{
  "encoder_stem": "deep",
  "fusion": "cross_attention",
  "fusion_encoder_parallel_block": false,
  "learning_rate": 0.0093
}
Rows from block 6 of the image encoder of a small model that answers yes/no questions on an image's attributes, named by matrix and row number. Rows with one number belong to one channel. Each number is 128 + 24 x the weight over its row's rms, rounded and kept within 0 to 255. All counts start at 0. Numbers have three digits each.
After each channel's rows are labels from the 100 images, of 14976, where the channel reaches its highest value: "responds to" is what is common among them. Only what is clearly more common there than usual is listed. The data: scattered letters and digits in many colours.
# convs0: expand 5x5 conv (encoder.blocks.6.convs.0.weight, 256x64x5x5, each kernel summed), inputs 0-63
# convs1: project pointwise conv (encoder.blocks.6.convs.1.weight, 64x256x1x1, transposed), outputs 0-63

convs0.74:135069119134124141132089109158130123101116158122149109138113142092111103095151089111127133069148150138174093117146131135138118114130107128111149121102069100114147138151163086125127118104104160
convs1.74:149130101096151098131111147119152129117133100053071122122138085151119113149135131107113139137086094153082133143152129145153137096098098129115099135121120137138097111114162163115107145152153111
responds to: green; count: one

convs0.110:172145159156143093142101170089122102149127166112129109127127132101142186125122094109150135117152115154119134117139176138135116141177112121129130124153136110135125133065109089097154106151108109
convs1.110:143126141167110149152195075161144167117122116139124135108108144120140067157122140123133107141131131164141118149100191143147135081099115124114118151138141115124136129120163131128153111133127174
responds to: red

convs0.62:136131133131128113131103112123103144128146102110139130119118146159117059099168092159080136134132129114124143138136119140114142138134127135068082118095174174127138126094157111144106136088177134
convs1.62:138127184089168126094126140178093150140121137158120123138125115113106161135149171124104110129133103119095158121097117112140103091115103091173138114126104093133107100137125164157112096117093129
responds to: teal; count: one

convs0.235:159106147103085136112084147133105104142115130127105127153120079142151155174101133174128146159133155086163089146122102113158118141139144101135121132111123184142134136156105130144147153137158158
convs1.235:083102153178092128102139130125109137163126113145172118083130165129165135094107084147092129124105094110141137135136108129128102155153167121140108146160160103136100109125111108100135162140150119
responds to: green; count: one

convs0.77:134124138101128161109115107161107131146149142133089148136161098153151115145108151146067141183133112134145110161123141109124154129128163118153129154152166119109103089094170115108081119091127136
convs1.77:099123140142094093171138132159112118130119143109141116142094140124128154086132108141148126128118186148116108108103133179104119170143137100102146128106146147145141161133107062152147156158161110
responds to: teal; count: one

convs0.175:120107099162136147093113121101122112117144130134096108104125123111089145134194097114162151139154091117172107121081193164133082108139111118120149151133148131129113151132149145101127116123124141
convs1.175:129136100129122114151203139132153122151095102118123152142162170109104100144110146097096117128149160136092124138137133094110122119108121149140094127159141121148158110122166112124144093089178093
responds to: red; count: one

convs0.234:127131117101121108146135144096149126114099136108094119116110184115093066112149150130120116148128154115137129080114105102081142121121098091082137104140132150148148155143139133154191108128123143
convs1.234:128121126118099103087132141128080111154138120144144095145133145136114134118096121147123127130136140154115127102121174144129178150104102092113120173148123138156129074121089128090072141074116132
responds to: teal; count: one

convs0.172:127129144136072085112110168138092128147113112088135142129116132144100152110138118111136152132149176155124144144141116129183096115119091097089094168116119116125142111152136109099096085112159144
convs1.172:140142153154149126180135140094145137148098131132064104109133139130127162161154107159156114169108096131179118130109127163095125100144120122167147123135084135134134156087153102133135149117127152
responds to: teal; count: one

convs0.209:124155120138178076134146115167135100076132093078081121065114115148135157143113148144146097105141109120099130137113131153151136112108108126120110117130119105153142096152144147099137136106149147
convs1.209:137097094103107136120106176086094105122134124134126091100120126138097113103132127121123135118096153075111131155107104131100112113138165139151095116119064147064141152146114135137114099145136131
responds to: count: one

convs0.133:162151086139100166099115150131143140099096135108105140105140156094125123151172166105148143142151151168142116162138132147142104129121113122092132111173134162133107113172141176165146149145110136
convs1.133:128142134100136131153154122127139093207157136138158159154101090083106110122084105132119109073161100127126130120093141137125120113160101095110140164121125107118127147100130101132099107124118114
responds to: red; count: one

convs0.156:128129111109116110153120097109143092171107126124106099132134107062108141144131075127133124120079108159143131135118166147164113119181144180153136140124156116115138105097112117136142112124108087
convs1.156:137177145178094118163173120138133171125121104137078146156136143126110134134162154103105135113105122120134146092119135123143130073112165163129151120137139131165124086142168123130152146119164122
responds to: red

convs0.239:137140108180120130136156133128135121149143100162124106114205132167140133126129131168135087145135121116117164160116106136102160125117176095143166113139165105141123116101104115148119142092131169
convs1.239:103109135093124141113099078137088133160122129120110134073101166142139134105119110148147133113136105124134132138113111141107100100191146163120112143150101077132124163140130128087111116122161080
responds to: red

convs0.127:142145134121123114171140099129113125140153125131166105124162154179162117094138102159161123088132124114110143179124094107135100132075101134135131101138157085130168103115129112131114131101175142
convs1.127:071102112131115125120149158111093129142127113149117137137083108152080111129129157109100112127112141162130160176144119129128119138151179142088136133109100149112096140165074109101147111148100122
responds to: count: one

convs0.79:142120150144153109162122131125104116163161103146121118121146142120120133121133082077130157077114120134123168143147102131147171140130117113144119119095123102132089129073102084115074101139156152
convs1.79:145160165136122098099127070170096153122102125136113129099140152177155117104145165173144123138140157144094126146135153103134127104143136137120146126109116087144145103165102124159163165103135135
responds to: red; count: one

convs0.78:132098124117146121162148105176154126173120137125151119120084141109115102129146149145091146104126125131086086108123163145143134190153151141120173141172117146137121146118158108161160117159111133
convs1.78:091098150147172147129107148154132176128109144115167139118158119125105133048155102173137115126141128141162098132116092111132109123121124115148106105127135124145146104125131138090113067143124138
responds to: green; count: one

convs0.88:167131127091123134106109134126160134104144103113068128120164134078098116130081168140119089164133113141140111160124119096150133155085105103128096144113138122148117096119167092118155107136141141
convs1.88:101114131166111128136169107095105156101119141109157126115102088160135137139117126138109156109091151114116167159131125195081176133140114108132140097140105109110155117160118086113137115146111115
responds to: teal; count: one

convs0.247:146095091078118165149137139106125155131121109121113124153180121133128102122116105137150166134159116091134109146123078146122153134092174105130167142155145160150147110163155132142138102111155158
convs1.247:135147151147124119130079110124136089133134128173157092100119164116133130164153183145128092076144127156120123139164122122131087100110128128091143143119137153106096115106127119110090160153168133
responds to: red

convs0.42:101145087128100128104104111143133140128142151133127127122130093086078125156087192148102107173085126141143175140136119123119138121134126120142113118144148112146158119078097160127154129120113083
convs1.42:111113172132128147136126104196123148101129118099113145123132142167153120112132082127152152118162161112105119075125110181111092101169178124128154127130130128139146129148146119117104151157116115
responds to: green; count: one

convs0.220:169112090087152149139102157110103132140137122081144127125128127106123075097139133116109115127139168139150097099109132157137120151206142155106147144125137096153130148119099115122159115106137164
convs1.220:100146179125072144141146140102132157138119156177128096125064125131127138145119121106142170146124074154098148140149111131122112094134134134146138131120133119125175085112156169121143141150126136
responds to: red

convs0.1:103157095117142139138161141102121118134107103113147132128141141099162118101157105072142187145141127112126132111135160171158168095180134090128139131144160138147134099147139095110126167110112121
convs1.1:129148141104147151142141137127141161152141108123100157139113110141139098179152152122131123101140168126121130140163087101081086096101127148142137090173115129132132172125155125106106094172159152
responds to: red; count: one

convs0.161:127099133166079136111113155120128132121146124175099120165137102110161120184085148156094119149141112151156147152153154113167173103136114088142134138112110109117125119149137090093118138102114130
convs1.161:144153131125133110092118102134136113130096105070172090103108182156103179107107146131118130131137119118132111171100131101137122156140138129182136107147151096139161178109123114121147123148121126
responds to: teal; count: one

convs0.55:109132129142169144127145099145112108068116148118142108098176111151139110125109168117126172143164098110101153114087145132175155100157143109104149115159119125119107139128126170148111143152142164
convs1.55:110108136129153092153136131130122169145107132140134128160083094117168115118167123106151101107105103141100061107140102129087104115128138138152108122177109163110114086164151137116111147120127145
responds to: count: one

convs0.150:145101108141110127114144113115147149068095147103155130132150138091086138118120148148114131137115120157135090126145110148138141091116103080079154145093108147136110090103136142142141066110145152
convs1.150:127126139140147081158163103131143120149113167158099147144129143125110127129120105105081118130183127076109146150099119090159138133158125180117185105110147124140123119139099119132103141149108098
responds to: count: one; white

convs0.254:142077121118150109122114128142091150141142115126152179151075108131114102111109132146106119126159154135113093090136161162152119154138160096117117125135129096130108120143155102098096180085136106
convs1.254:128124098150139146116130106163113162092124134131118100137146107190144145128116135127149148125069136106121132143130115123139149061114119134164115118179135118121157140118136154094167067153115142
responds to: green; count: one

convs0.187:143122111132157092138138144134058130121116110098114094145141128141122120125165156138132133139145137138085126127140074135117106121129132065123119131174134163147128206138100131125166125144128136
convs1.187:138147147156117163093137082133146150157143115117147094154124154142122113146133129115123152113111135101179151163167178146119166151156117144123130125127142126141194074113134127165140122103115151
responds to: red; count: one

convs0.233:103122106147147126148158156093126103184139118124089149128130136110126161108186141119111115116126103126116123121132104145101134081105120064121104142134093169114119139119108183096155127118106141
convs1.233:146143128123065129097120150088181115108130123094132113115197105110143097149148112147153100136111110148101112131114137143128127177112107112114095122119129115123131073135155112104107133156140096
responds to: red; count: one

convs0.122:163109096153046092125124145123149159157097148148138171106157137116129124139089101138110132160104126135142105125106122077152129127179121110122167148144143117169126145147141125116127151107123128
convs1.122:098127152143125146123113121138113175137140101132110098133123110131171110136097114177189125086097137111123123152143121137097104140136146136128127133121086139130149134080135095129180120126142058
responds to: red; count: one

convs0.10:130137107196163108109105108108105147155099106074145093117144137086103133146111100118125130114143159150131136143154136150127109138148110144135126087118106087152079102083113102148125113145135135
convs1.10:114152201119145090156155112173121121130138100143124088083126134145134110122121137135150125151144117136111113150113122162115094108144106135149137114112124079116093162155115093134132188104134156
responds to: red; count: one

convs0.140:136160093126067134128152119113133134147120114143122178143115141144093144121137102178104131146124121126190096162102129102129150121128161126106158124139182136120097157126128147167144132133082130
convs1.140:088107094118117157126108091139103146133138105121142114135116124136154121141091154094135154121152115168106197108138131158098087096128133114114122142160114157151143164137164110073156121146140120
responds to: count: one

convs0.16:159168143145129119131145145099151105146130158126146097126119159089105110110168088107157172070172112171102154170146143134139135142151103127101144118136099110097146101109119109118119116121149120
convs1.16:154159189127115127152124097159118117131152128155155158125093084134141124160133192128184152143110116116117105156165131130170143113151137153165114143120110132137142102132138129132181121126118119
responds to: red

convs0.82:124108111087099146126083112132143152138085161092081142127118145101095121118179107100127168125150084100169099147127127111109125098127099092132090158154108133122126136105148109123112109127140111
convs1.82:137114122146132139124165108104099129149152090105096116115146081129163116141142160132146144132127151137110111123156123105142072133112111110170135107110118107105146106116116195118158202112132132
responds to: count: one; purple; blue

convs0.250:149087154140137154163126101161101148130136132110159121116130129132115108121102139177116175130131161143152111128159141132146091132166104052141100118145100118097136130127097091104126126136148087
convs1.250:104115140136120145137146141146137164093125119104131120115100153142187160174143103169152086114124146134118109113120133071120118108112145140120160135170082153130109103129180116102131153143094128
responds to: green; count: one

convs0.14:102082114108138122133118134080084139119136111164156119176134110160132153121111112107104107161127079107145096114137102135119108165164141117105175148113123101089125112121153099106127122106117169
convs1.14:144104155124138100100143150140165127147140133140139154128134146115137108143146149105145130159127129180112162112112106131143120113089151103136148142169167133194135117085115160151095147071117095
responds to: teal

convs0.137:114193112139119130108116115131147122151149106104158128090131144154135168141101128149126131122129161192142129130170152107150131122156108129122119097147098093125123106116085117119072088148115097
convs1.137:077119136134117149105199143164129152086117123176138124110110152130103161138151138138099146144111102086079121098099144133115125112133140157129102127156154101121152140103150111104123148094125152
responds to: count: one

convs0.229:162136114127086087169106140121143146150147121101122145114160135121106170101152129092137124138115138140105128173131098142162164148116113116195141127148097124157158140094116093110123096102156137
convs1.229:146107177131135077103131080171087126105128134134138113117128118139131131101122156164175102133124086170144139157129134150139094132096132138117102113106143117148151155177114119131166139106153157
responds to: red

convs0.15:155085111094113156100082148086095136137094125075120088174143149140134109132136095169137133108093137105134074115126148125132107106123135126102144125144105141160133126151158130144144136112102098
convs1.15:120137138133093117139176124135161138101101138114152128109119145132111121131126157115112156178133150132178137159130122072147084133161134106134114124133164079112133157124121138121125138123211125
responds to: teal

convs0.32:102120128108130106132094155164127148171144146161096123193118095159158109146131146100104151131131117065113133058103128133154117108139102164151132142129129123116113124152143147119134139100116115
convs1.32:137098107136142137114149130102093107128155132142082116124083105099116150129131193133167141142102085130156141187126137130128118124107123075128114089149098104130138131143108130178113126149128157
responds to: count: one

convs0.136:126135118118109153112135130102151131129110176110108155096151142127164147170091093103143112128118129103147098164125093128136162104178165116116120159145132121108119112082097133101086152104171120
convs1.136:117111163093117105091132137146113114149162152116139159112116168165129166060135143135107125110126121112068177137108131159111126132164125129105120115113113129161171123106110116162144155121109111
responds to: red

convs0.207:102147142167100113143146113122144158175120164140138105074133134143116156140146143070148121111170119133141138159123137114111127156136114130141131126084118151130141087112157163183098171118133115
convs1.207:102134112138134088162131121157148139128122117126079154168085145114088184080125109147115132111092134138114153120069135106128132114129118160170123120144123120158138133151124135085172116101138127
responds to: red; count: one

convs0.107:150120119157089084142097158119104124127140145125107092158149125098096151131127089114123156135131153189150103140139174156147129124140097127145162121091127117152131123108078126093115088106121150
convs1.107:135138176105140097101129099159125136161163091151133117131121168111163120074142140173147103130124110138131148139103088099105138130123103138145150136103117100116159161112169158153144166118124093
responds to: red

convs0.40:122116166127134118098118106112131137080156154162095140128110097173161132148104132142091137121126076113119113109116158115130108138156152155155171150158165125171091141117107121153116122173111140
convs1.40:082137151113151138127103114173147122120120117072139167150161152136174126115117151138143101114181126121107144098110137139150105135118138127079109164111117168141141137114128144102127137185103154
responds to: green

convs0.95:136097095113137132153153140144150140140141101151125130151144114177125092128112124112141151143093124114139156106121130111125133154091169095154132131122102189133068148156124106110081111076129112
convs1.95:125127156113148104149141131155143155098093090141092185103101137141090157110135132149124138155120106130127133155154149138120137097176172140117145148169139104137132090085098158114113149122155154
responds to: count: one

convs0.17:145129103081080149124105114133108111138103101149090127146147101139101114143162122132149149139102097112183136147112096102096124123149136134154126132122158158129101140127043136135104120120141103
convs1.17:103127182114140159115140091176121158107108169111107119137115180149176145127153130112125096119147142143101136114117152154133132101152122132116106139134175067111125164114167135134101124128143132
responds to: count: one; purple; blue

convs0.132:124155104155069090099107140103150155103146150116134151105140101076135140126105126159119095183155139110140120143113130126093116131137146095125151140140162136128141158160159150112152162135175137
convs1.132:106149153136138125142166091155130160126139109116108110122117157180104151136127187129138118138119124139085145127173161162124088117126173138124140150180089132130143154144117153111175137119107131
responds to: teal

convs0.185:127121126126045155127148133143173131137141149141124121131169102109113129134121101126117149127144116195105138116133106108120163127124155123165148118102109121129096122115076124114113082093169114
convs1.185:118088131120172103177156143155121181099118137120115117126116170176146126126091131098141108146095117163121093144129159129131138111174146141140133131134142091142099069099153148130135125131124131
responds to: teal; count: one

convs0.37:141085131098094114111095126141092152153151101133109145143115081140113114119129161134074101136095100131119110163158134136159108138156121090112166131158154107133114150097138090139113153112120082
convs1.37:115179136120100120131128111101176142121128147120145151090130172148196104118119109139170151101158147120134129099136152126077109162124177117116117147120107132104148139112118145116135127127117183
responds to: teal; count: one

convs0.160:119101103124101120149122091145103133133149080165136116078167092149106156105132148152153115148087110098145134156138109133151136124103156095156129127128138112168086139107081102134112094125100132
convs1.160:134167175113144117075113091140111144097137113110112115119090180102165112134106110119072106133157120116138131146118107161121144118151125129121151077132110111108135106156166134095136114147159108
responds to: count: one

convs0.80:140083125128090124126103191107164152120160133127098138126156154120106154144146150148100136131080123119134128123149096132152116153105157135166169119117114140137091122139125095098090137085170127
convs1.80:088105127104113130084134095148084147150111104115116150084146172183122145116116140155121108111150110162071083147119118126107116102135139106117153104104149086117103156134115142143137143144114130
responds to: count: one

convs0.120:143138075126156110124140116140092123120096067111148068139141114159070115134095090143157114140129169143135128112161126146139142138123128114150138117108099097124138088101118108100132105097108119
convs1.120:062173168133117121158132104115154152102132131105089166110131156120096138157157129126111135077116126155098135105128144123120124074138131121121162115153138077154108115141109123126097135137163116
responds to: red; count: one

convs0.98:124162113162138156170132101144151141128121127184186131170145149100124127127131148147126088125115134131116144146111139160099160150068130143153133120125135112163150091092106130126143084099149131
convs1.98:124112133112118109111100118099125124117135089150064114121062091175120159141120105104133133119153166134127167180125110134155142130133164132098136110123105121106107146173132104097127124151120107
responds to: count: one

convs0.212:147120144178155100120136176058103159174094092150125133150167111128141138128113108132121107134116142173114157124137129143144096121124090131138125102127110117134142122092094091150092134146145142
convs1.212:092131142127099095155182117138160127086128124164142136096108152131090139139134156167124167134142129133094156117123144130124190155131157145141183133141158115149116121132148169114130153116101110
responds to: teal; count: one

convs0.248:096144139099125142117126150162182164121131146138116149098147099138107109083152147061105107105139143142133116127153140124158139148152076107100133087097138123164134137112136127118170134118126089
convs1.248:137084102116150128147125137129093159157107081182139106177093121140094127125101104121125120164131144123093134175119124156130148124132112146115099112182119062108145126133129127135108147138115130
responds to: count: one

convs0.93:146147142147121172141107123098109097107121133142157139107170144148126119083131135084140128137165071135127121177110140114129171142124134074122145126122111162105123114127109081123119092167128097
convs1.93:143161128155107090124159149170144147118096098122129125170114143126163124149118144154102131122061162134128182114148114139129069099110125148131118089166123136117115164146118119147120113152138144
responds to: count: one

convs0.105:139141126165105115164125132111117129115145144129144163114138083174124127159119158182120133150089126111112117128126132094134144145089110084136096157108141137167111155082157109130127151074160122
convs1.105:112158103162113118126157096161173142149143133120144117116120165154103148107095091109165141125145103132095144115164126169111093136130162157145075117118090139113137122166101154091126130153132141
responds to: count: one

convs0.89:177117126096120172139118137117137095173123163149116149165136127134161140132136129125143100108100125143117128105128096153121136103193127181157136154089116135151152160120063128117118127131130112
convs1.89:142160137097100087116147078117124148103154116139112121134090128141134175116141153155119119129151084176143144125136133144136123112104153126127155140135114136172119151170174169144155117118090172
responds to: count: one; purple

convs0.189:118181159130176090111144096118118119079118103118121145082104113125149117178137110129145114131124069108118105106122132119135146104139151117139140146165160109128147092090165130141109161145106132
convs1.189:116088126096119108149133133168126124134100122130097129182139158120097158094090165080101118144128149147139153171097117127121094124111105106133104107119142119146110166140109126096142105180143153
responds to: teal; count: one

convs0.135:137136104127141158120202153127130114138089100096153166130112180134165122164132097075127165157149100159108131115162143106141152148126114139114124110153165129133150105129157139107140125116125114
convs1.135:094117166150088140176134120141143163129132141123148133133108129121121185131125178141158141171103114140147145126139129173146112132097099136119139087138141130124121110199138146137147110154154089
responds to: green; count: one

convs0.244:115086145120103122084148165138161126126117124138169129130135146131132126087129152108151109141104066120147113169159129122137180103093163122094103095135121125121139118144158133179152139094149124
convs1.244:092106128149127116133148133109105167115133137146102139128123123124085127151110142159062101147146146072103144159108080100113142147149137151126121111129114116132122135099107127097097113197099122
responds to: count: one

convs0.108:119113094140150117103127151146106152163121135155118141139091134141120123139133108120097067116090109167106117094133119109160119161158090149130103091114129095163058109128106098152131118137125109
convs1.108:172098148144118114102139105111127126114153104150124118143127101117121115128149169157110139145176127164124145087103148129145196132082127120121152142157166091149148144105121166157082115121135134
responds to: teal; count: one

convs0.73:148141141120171151160133098133110141132156132150171158134108110137124151097148108136157126106180122158100133117116183140115104108119112113075093125095149165111139162129133121091149135134079113
convs1.73:143129127150104092148131135109164110083093112109117123126119142141120131087094141155134149115093152107106128121089114120170135132110108180152166117128058121122112117141121168167126083118121140
responds to: green; count: one

convs0.85:148097120168143126151144143148133158156135084128137113160154142126131108110145102115134125128115166139163106163145076134145173156115128083126150129125125087124118106102135076165134071106140133
convs1.85:143102145151132099143177086136121111111129127141119105082091134127132168115143157146145128103132112105153118118136188137187100069131105140103125110116096110125098129157169127138100137141130133
responds to: count: one

convs0.116:144145144144082166148157123159156124107127129116162135133156145118139137101124105144116124112132139101120096096106071141064143097138091092113156150162123116127111120143126143110113074101153098
convs1.116:116107157171084133142093107102129151132104108170159141138100171157118134150132111152101156079104102157129121154137156111144116117148157140128157139127119121158091099131082106134142165146157141
responds to: count: one

convs0.251:147086121119136099140130125116146128153134120159105132169136171092088153107161135103170140100114111167105138134118130094113114119160122097148145117109128101148113160099109095123160089159076146
convs1.251:153143148135131145193165132113117155115114140087129119176146135146140113161066132136118082170145116137135125112120130134103117111143162118082131119113106123150127098145121111113170178131149151
responds to: red; count: one

convs0.61:124121130089146086136134145146137144160149123145122077139119155094084115134112169118144136135117153111157112114074172121170131182156093154120136096099121155096137137124156134147140096123139134
convs1.61:134152174155122088092160128126146146156116132165137156135178152096125068177159131147099127141144157167102120139138133138142153130084123130125123136160144117160126091093142123135104122117109120
responds to: teal

convs0.255:151156107096125093125128145118115151130142136133141100147140222120148123142152118094147196099121144149140150123104149118111143120083103115123109129126113101119135164112134127133109086101146155
convs1.255:103088163166148147097138115153108067149087168139144131119133120135127133132123142171176096103160102136132123143136080118114164137139129127105146142109149165135146110103110150108175137123112147
responds to: red; count: one

convs0.162:178102157195151088128130148144083098198126145104104097142119106110143115136117111136135154140121108168092136138152147122131103140152126146146105127126110113132174125109148106124136117142138159
convs1.162:052116150137130107150159121103133161106129119170130146108137121109110139154102196147129154142116121128095077165095084126159125116109143120152098166128130123140126097125134132097134131128142128
responds to: red; count: one

convs0.190:121103149127114115058106125113116131086119117088147111133094152138120126169104135075092101131157107122106134155149107152153143148124078109132130089150145125128098094105096104124145144092134127
convs1.190:167161131149101125149090143119108111158123102132114098114094109132108152094194151147157154126102154142080119156149130109120134119144124151135133121125147048144167134151132108126146122136114141
responds to: red; count: one

convs0.8:122148161143110131128181123135156127135138144189121191109132179136146179146139163141154122135155105122147145157112139149116118124159168117151109128170134157136141139152160117112154106157128129
convs1.8:130121089103117170123131100137104168145122118094147109142157102181119099112135118161095149135126139157100121074147118135114134115090122129085136118123145107127132161139100146080098126185132132
responds to: green